Rows from block 1 of the decoder of a small masked spectrogram model, named by matrix and row number. Rows with one number belong to one neuron. Each number is 200 + 30 x the weight over its row's rms, rounded and kept within 0 to 999. All counts start at 0.
After each neuron's rows are labels from the 100 clips, of 14848, where the neuron reaches its largest size: "strongest on" is what is common among them; "peak on" is the class under the peak. Only what is clearly more common there than usual is listed. The data: phrases spoken by 400 fixed synthetic voices.
# gate: MLP gate (decoder.1.mlp.gate.weight, 384x192), inputs 0-95
# fc1: MLP up (decoder.1.mlp.fc1.weight, 384x192), inputs 0-95
# fc2: MLP down (decoder.1.mlp.fc2.weight, 192x384, transposed), outputs 0-95

gate.237,176,198,190,226,112,211,210,192,218,228,228,188,210,185,212,200,243,193,169,228,173,219,201,232,197,225,212,181,179,147,187,243,270,164,230,206,221,215,197,186,178,218,188,177,209,144,254,191,204,175,230,222,212,167,235,206,218,248,183,237,145,129,199,221,205,180,205,223,171,225,157,189,171,231,183,188,218,202,200,153,150,183,219,231,211,192,226,182,165,219,206,203,182,227,141,217
fc1.237,195,202,162,209,217,175,236,212,210,192,219,205,199,227,219,194,291,236,165,214,182,138,226,251,200,214,197,224,185,204,222,183,192,159,203,204,189,171,229,212,243,205,235,218,155,183,129,175,184,215,168,217,178,185,199,192,159,186,243,172,192,219,244,211,171,223,205,217,194,212,237,205,234,177,151,199,249,131,197,223,182,193,200,221,233,139,170,218,220,209,211,139,160,156,166,133
fc2.237,243,194,160,228,196,225,204,215,196,234,206,193,225,203,180,189,172,179,207,252,202,223,157,167,196,209,219,191,181,182,247,296,234,172,228,208,181,262,188,190,186,179,214,220,197,235,200,158,207,184,168,198,190,232,177,173,254,199,208,223,152,135,193,169,251,192,272,235,190,215,161,169,179,266,204,202,176,214,219,152,228,217,222,194,187,200,213,198,154,200,211,217,213,198,163,154
strongest on: /k/
peak on: /k/; /t/

gate.114,208,225,233,207,205,183,223,141,174,187,191,160,231,207,231,217,185,269,214,254,175,225,217,192,289,169,191,207,207,210,162,200,165,166,204,154,239,229,213,216,202,158,224,203,189,174,237,179,165,228,148,245,187,217,200,173,201,196,222,184,224,232,204,198,182,148,199,201,248,209,277,222,218,218,205,223,141,173,167,201,202,132,175,201,208,193,159,192,223,180,200,190,148,252,149,143
fc1.114,229,187,234,185,236,214,231,234,247,199,195,188,231,288,210,170,245,236,178,202,183,167,164,206,201,184,188,183,180,182,208,208,219,124,189,224,176,203,224,205,217,215,198,231,181,173,215,145,220,171,262,194,210,194,227,188,206,197,206,142,177,190,209,218,212,155,204,199,174,182,222,195,217,232,213,188,185,193,181,264,199,192,189,222,246,213,172,189,179,200,222,233,225,191,235,211
fc2.114,171,190,165,226,203,233,255,206,225,212,191,213,191,184,142,174,155,180,196,138,217,142,143,173,220,210,155,221,196,222,272,225,155,205,223,159,229,180,171,155,216,213,159,148,198,217,162,245,188,203,141,162,228,232,262,212,182,204,169,202,189,178,244,213,198,154,237,218,169,184,185,267,255,205,208,246,165,206,195,198,286,190,163,232,202,191,191,192,270,222,148,182,206,151,168,215
strongest on: reverberation; white noise
peak on: /ɔ/; /oʊ/

gate.250,144,206,258,182,205,176,243,205,185,192,172,164,289,206,229,203,203,267,227,229,215,194,226,170,162,187,175,171,178,207,214,191,194,200,187,219,158,182,240,199,174,203,175,197,188,197,208,293,181,224,223,184,217,178,215,178,189,220,209,179,169,170,193,193,184,173,215,200,146,219,199,202,178,210,219,201,167,206,226,204,231,208,174,205,182,163,189,141,119,141,183,245,235,250,201,205
fc1.250,233,243,230,177,171,257,170,162,216,196,214,255,193,196,194,194,207,237,228,209,156,192,198,220,195,150,229,209,196,236,182,230,194,197,211,160,182,189,221,206,217,217,190,216,201,165,198,251,111,170,202,243,229,209,220,194,175,149,136,221,221,209,214,222,181,249,185,253,150,252,180,212,176,206,187,175,206,172,227,209,169,192,144,213,180,235,237,205,213,187,204,191,196,244,193,125
fc2.250,190,171,191,226,221,196,231,197,198,185,144,151,178,198,206,215,192,158,171,213,193,171,186,186,175,198,211,208,146,185,182,196,260,227,183,222,266,276,218,200,201,146,227,190,189,172,138,174,163,227,215,162,184,207,176,174,182,261,211,197,213,200,179,170,187,213,180,190,183,218,206,205,234,188,269,211,216,201,231,204,240,234,239,255,176,202,209,179,186,228,158,189,176,205,213,191
strongest on: reverberation; /i/; deep voice; /v/
peak on: /i/

gate.51,170,219,175,173,203,246,172,214,216,168,169,202,239,176,176,219,247,184,235,209,217,210,207,245,178,173,224,216,180,237,242,212,223,223,194,149,219,226,244,129,211,195,229,205,176,119,200,234,233,153,158,184,156,181,258,190,249,189,236,205,224,165,215,172,202,209,184,236,250,182,115,206,185,222,149,162,233,224,174,217,239,207,191,195,186,207,234,187,183,202,201,147,187,237,144,184
fc1.51,209,198,172,165,220,169,213,205,220,177,126,205,229,262,217,179,270,230,247,174,172,228,183,178,205,166,247,164,181,147,181,150,199,180,208,242,191,191,205,170,195,213,197,185,194,209,208,222,237,258,193,205,172,201,222,195,171,171,189,242,222,176,157,183,188,178,202,202,174,168,170,181,218,221,147,228,190,163,151,219,208,187,253,227,237,261,212,135,188,192,149,216,255,224,177,226
fc2.51,191,181,206,190,205,182,258,229,222,152,174,196,203,175,179,219,172,180,179,265,193,133,212,158,127,252,177,207,184,172,166,199,183,245,203,186,248,193,181,249,237,236,185,221,201,209,187,196,211,204,176,133,219,191,228,185,277,244,182,197,232,237,177,163,232,196,178,174,239,225,235,221,223,188,240,226,147,205,198,208,195,223,223,140,227,201,156,226,238,237,228,186,182,184,165,244
strongest on: /k/; /s/
peak on: /k/

gate.166,188,194,209,195,202,243,254,201,258,198,126,176,217,206,238,215,208,217,169,244,162,189,191,164,221,196,245,178,176,215,231,186,205,187,230,196,195,169,201,288,211,154,220,192,173,187,169,224,137,168,146,229,227,216,161,226,187,176,225,175,239,142,252,227,188,168,227,237,164,207,154,181,223,247,187,245,182,224,154,181,198,167,216,230,179,182,202,205,216,189,176,174,203,184,199,144
fc1.166,239,232,117,191,208,171,152,203,125,170,216,153,208,183,228,171,194,197,186,183,160,179,214,247,238,153,163,168,202,197,180,173,254,252,206,227,224,248,176,186,233,206,238,189,200,219,239,185,205,192,213,218,192,162,208,212,208,232,143,219,264,235,181,191,197,146,228,183,208,163,212,197,207,183,171,232,236,205,172,235,234,262,147,199,203,250,175,261,211,236,214,231,196,215,149,181
fc2.166,270,170,210,193,185,195,211,183,209,214,218,275,215,245,185,219,222,232,235,169,193,184,175,177,180,232,229,222,246,145,245,176,110,261,186,214,192,178,284,184,135,211,188,224,197,212,193,205,234,168,251,210,176,218,228,184,199,194,249,174,190,166,214,170,268,211,193,217,193,174,185,179,172,221,229,178,132,158,166,193,181,196,165,249,272,253,194,185,204,246,183,204,161,170,172,204
strongest on: /k/
peak on: /k/

gate.280,133,210,256,195,192,239,201,196,227,225,224,148,256,220,195,202,175,207,194,217,199,202,202,253,244,211,214,201,162,169,204,227,190,168,221,177,176,204,169,150,178,175,179,223,200,159,200,253,186,203,280,205,171,202,175,238,203,218,183,184,193,180,235,222,177,150,183,202,237,234,221,210,209,189,223,177,202,179,161,129,228,193,211,217,207,199,180,199,167,181,169,210,184,137,169,295
fc1.280,206,177,178,169,153,240,160,210,190,250,248,195,213,179,184,237,157,213,201,146,164,219,182,191,241,229,236,201,175,245,227,178,221,229,226,214,235,214,245,249,214,261,171,144,229,167,258,202,188,191,207,197,190,254,198,224,155,184,206,215,193,154,226,161,235,234,215,180,243,235,228,239,192,197,201,243,225,199,201,253,161,208,235,178,240,187,165,202,175,203,181,134,197,225,175,194
fc2.280,205,217,162,212,205,203,149,235,152,159,217,212,212,253,210,198,265,223,227,258,160,150,173,188,188,229,210,212,209,159,169,166,172,215,185,216,195,240,196,213,161,140,214,259,220,157,172,165,197,187,195,210,206,235,166,188,152,223,231,166,141,161,178,222,206,152,224,227,210,200,198,212,189,174,228,206,204,236,201,239,220,167,211,199,166,255,196,184,159,145,212,201,182,198,256,139
strongest on: reverberation
peak on: /t/

gate.216,202,203,165,221,206,150,165,236,189,203,150,212,208,142,188,189,195,232,247,270,148,164,214,197,174,226,245,226,266,223,247,183,198,249,227,164,183,207,221,154,180,200,227,208,184,174,176,190,199,191,175,186,206,175,225,166,191,181,251,179,247,202,197,229,263,155,159,202,209,176,131,169,251,224,178,220,173,229,147,215,174,204,183,202,225,136,162,242,222,203,159,178,213,202,189,174
fc1.216,189,205,192,163,224,211,184,190,187,244,213,174,178,285,173,243,229,211,190,226,237,205,175,252,176,194,174,190,154,185,207,240,253,193,236,154,203,207,191,163,200,182,221,223,202,253,202,251,196,235,227,207,199,246,189,206,193,179,219,209,196,209,210,185,228,238,185,180,128,198,217,198,164,166,219,207,201,267,178,197,215,167,199,144,221,222,218,187,130,204,209,191,209,209,261,151
fc2.216,171,189,217,221,170,264,247,197,172,203,218,176,189,194,227,239,195,198,168,192,224,249,210,181,248,213,193,164,211,186,191,163,230,163,150,229,196,214,212,251,145,224,192,214,199,223,204,176,188,235,186,210,120,196,185,239,215,196,124,228,142,204,199,198,163,181,266,259,198,191,197,262,149,247,240,126,190,178,238,174,195,195,184,208,162,269,233,182,200,203,230,230,227,210,163,218
strongest on: /k/
peak on: /k/; /p/

gate.17,186,181,244,218,205,239,201,172,227,176,136,204,236,217,189,219,197,233,202,199,224,190,165,221,224,199,208,231,185,182,197,193,163,160,239,235,189,245,216,214,179,195,218,245,182,232,194,225,168,204,153,221,222,204,212,241,209,201,194,155,224,195,250,185,204,222,213,240,180,242,193,188,206,253,154,233,182,203,175,221,183,190,217,155,199,203,194,194,179,186,171,215,189,172,173,178
fc1.17,203,233,183,189,203,156,222,191,191,215,246,256,118,171,186,150,181,239,253,171,174,163,193,231,170,268,181,172,193,211,169,183,198,181,224,207,213,212,227,253,159,164,212,216,173,202,178,203,217,190,115,225,192,159,194,247,159,225,236,186,174,186,222,189,213,218,217,256,236,242,214,171,226,212,205,188,210,214,205,189,222,202,190,229,182,214,189,203,187,195,236,183,158,148,248,220
fc2.17,157,212,184,154,257,212,156,253,183,206,199,215,152,204,166,219,200,185,121,191,225,228,207,177,179,180,202,224,213,215,191,191,261,225,232,189,193,245,241,174,185,209,209,229,204,188,189,215,201,192,214,168,227,224,194,151,236,226,184,196,186,268,189,183,225,205,175,200,199,209,202,233,219,213,245,161,238,201,211,237,286,172,210,228,218,148,210,193,180,253,165,228,200,182,227,245
strongest on: reverberation
peak on: /t/

gate.68,182,232,154,162,147,215,241,189,199,192,216,205,198,180,210,240,217,224,195,221,219,220,170,211,197,253,175,224,222,219,189,184,208,204,208,209,222,240,251,170,221,230,179,208,166,207,251,211,159,202,196,219,211,135,234,249,217,210,224,234,192,175,198,203,183,219,121,190,150,184,228,202,205,219,244,222,224,268,221,260,270,222,189,142,225,185,175,191,205,147,205,150,158,188,168,190
fc1.68,208,160,213,212,194,220,175,203,131,245,198,247,187,262,172,231,205,167,243,218,172,198,209,177,181,200,205,202,166,225,158,235,169,196,195,218,206,224,146,194,208,172,179,174,191,164,187,187,204,219,228,194,192,192,232,164,142,192,211,216,216,148,250,185,168,146,232,180,168,250,228,194,181,165,196,203,138,157,137,237,188,225,223,276,181,186,242,259,237,204,181,222,216,193,203,191
fc2.68,224,169,185,214,209,246,215,136,200,172,220,190,201,181,206,232,190,219,196,179,180,216,182,180,176,214,253,170,177,240,176,207,181,149,178,205,199,183,196,182,205,168,159,173,188,193,219,197,209,151,199,197,217,194,276,143,217,179,179,219,233,146,185,271,231,208,219,173,203,183,180,215,161,184,211,216,185,225,181,156,235,209,191,170,168,191,175,194,197,191,184,197,171,167,162,180
strongest on: reverberation
peak on: silence

gate.15,210,191,230,204,183,216,180,146,171,199,256,192,187,153,194,258,223,194,199,233,186,183,233,215,160,257,250,225,215,157,155,245,209,182,169,178,203,216,216,197,201,211,149,128,235,187,226,164,219,192,193,226,208,205,209,240,241,170,217,243,199,181,193,180,215,187,212,123,244,242,192,183,225,149,214,112,196,210,179,214,260,264,233,178,188,215,208,233,250,181,188,226,249,181,194,216
fc1.15,216,186,176,188,174,192,173,214,207,222,238,226,214,219,277,173,141,236,144,237,194,188,222,162,211,176,193,167,195,176,236,170,205,252,191,210,205,178,222,158,239,190,204,214,168,196,187,203,177,184,157,175,218,219,180,211,184,282,147,155,198,169,199,182,206,186,252,184,169,174,222,211,227,205,204,196,212,183,171,203,171,197,141,180,173,238,152,216,239,203,205,169,181,164,201,184
fc2.15,211,192,179,231,155,166,199,202,273,264,197,235,193,213,282,143,191,157,177,205,176,180,196,195,172,242,226,127,164,234,241,186,197,225,195,223,197,222,191,263,183,194,177,156,174,176,218,216,198,206,202,164,187,219,191,202,199,212,171,270,141,231,185,205,178,176,157,223,216,170,163,157,169,186,214,182,158,134,180,181,243,195,195,194,176,203,170,230,166,178,264,133,186,182,186,238
strongest on: /k/
peak on: silence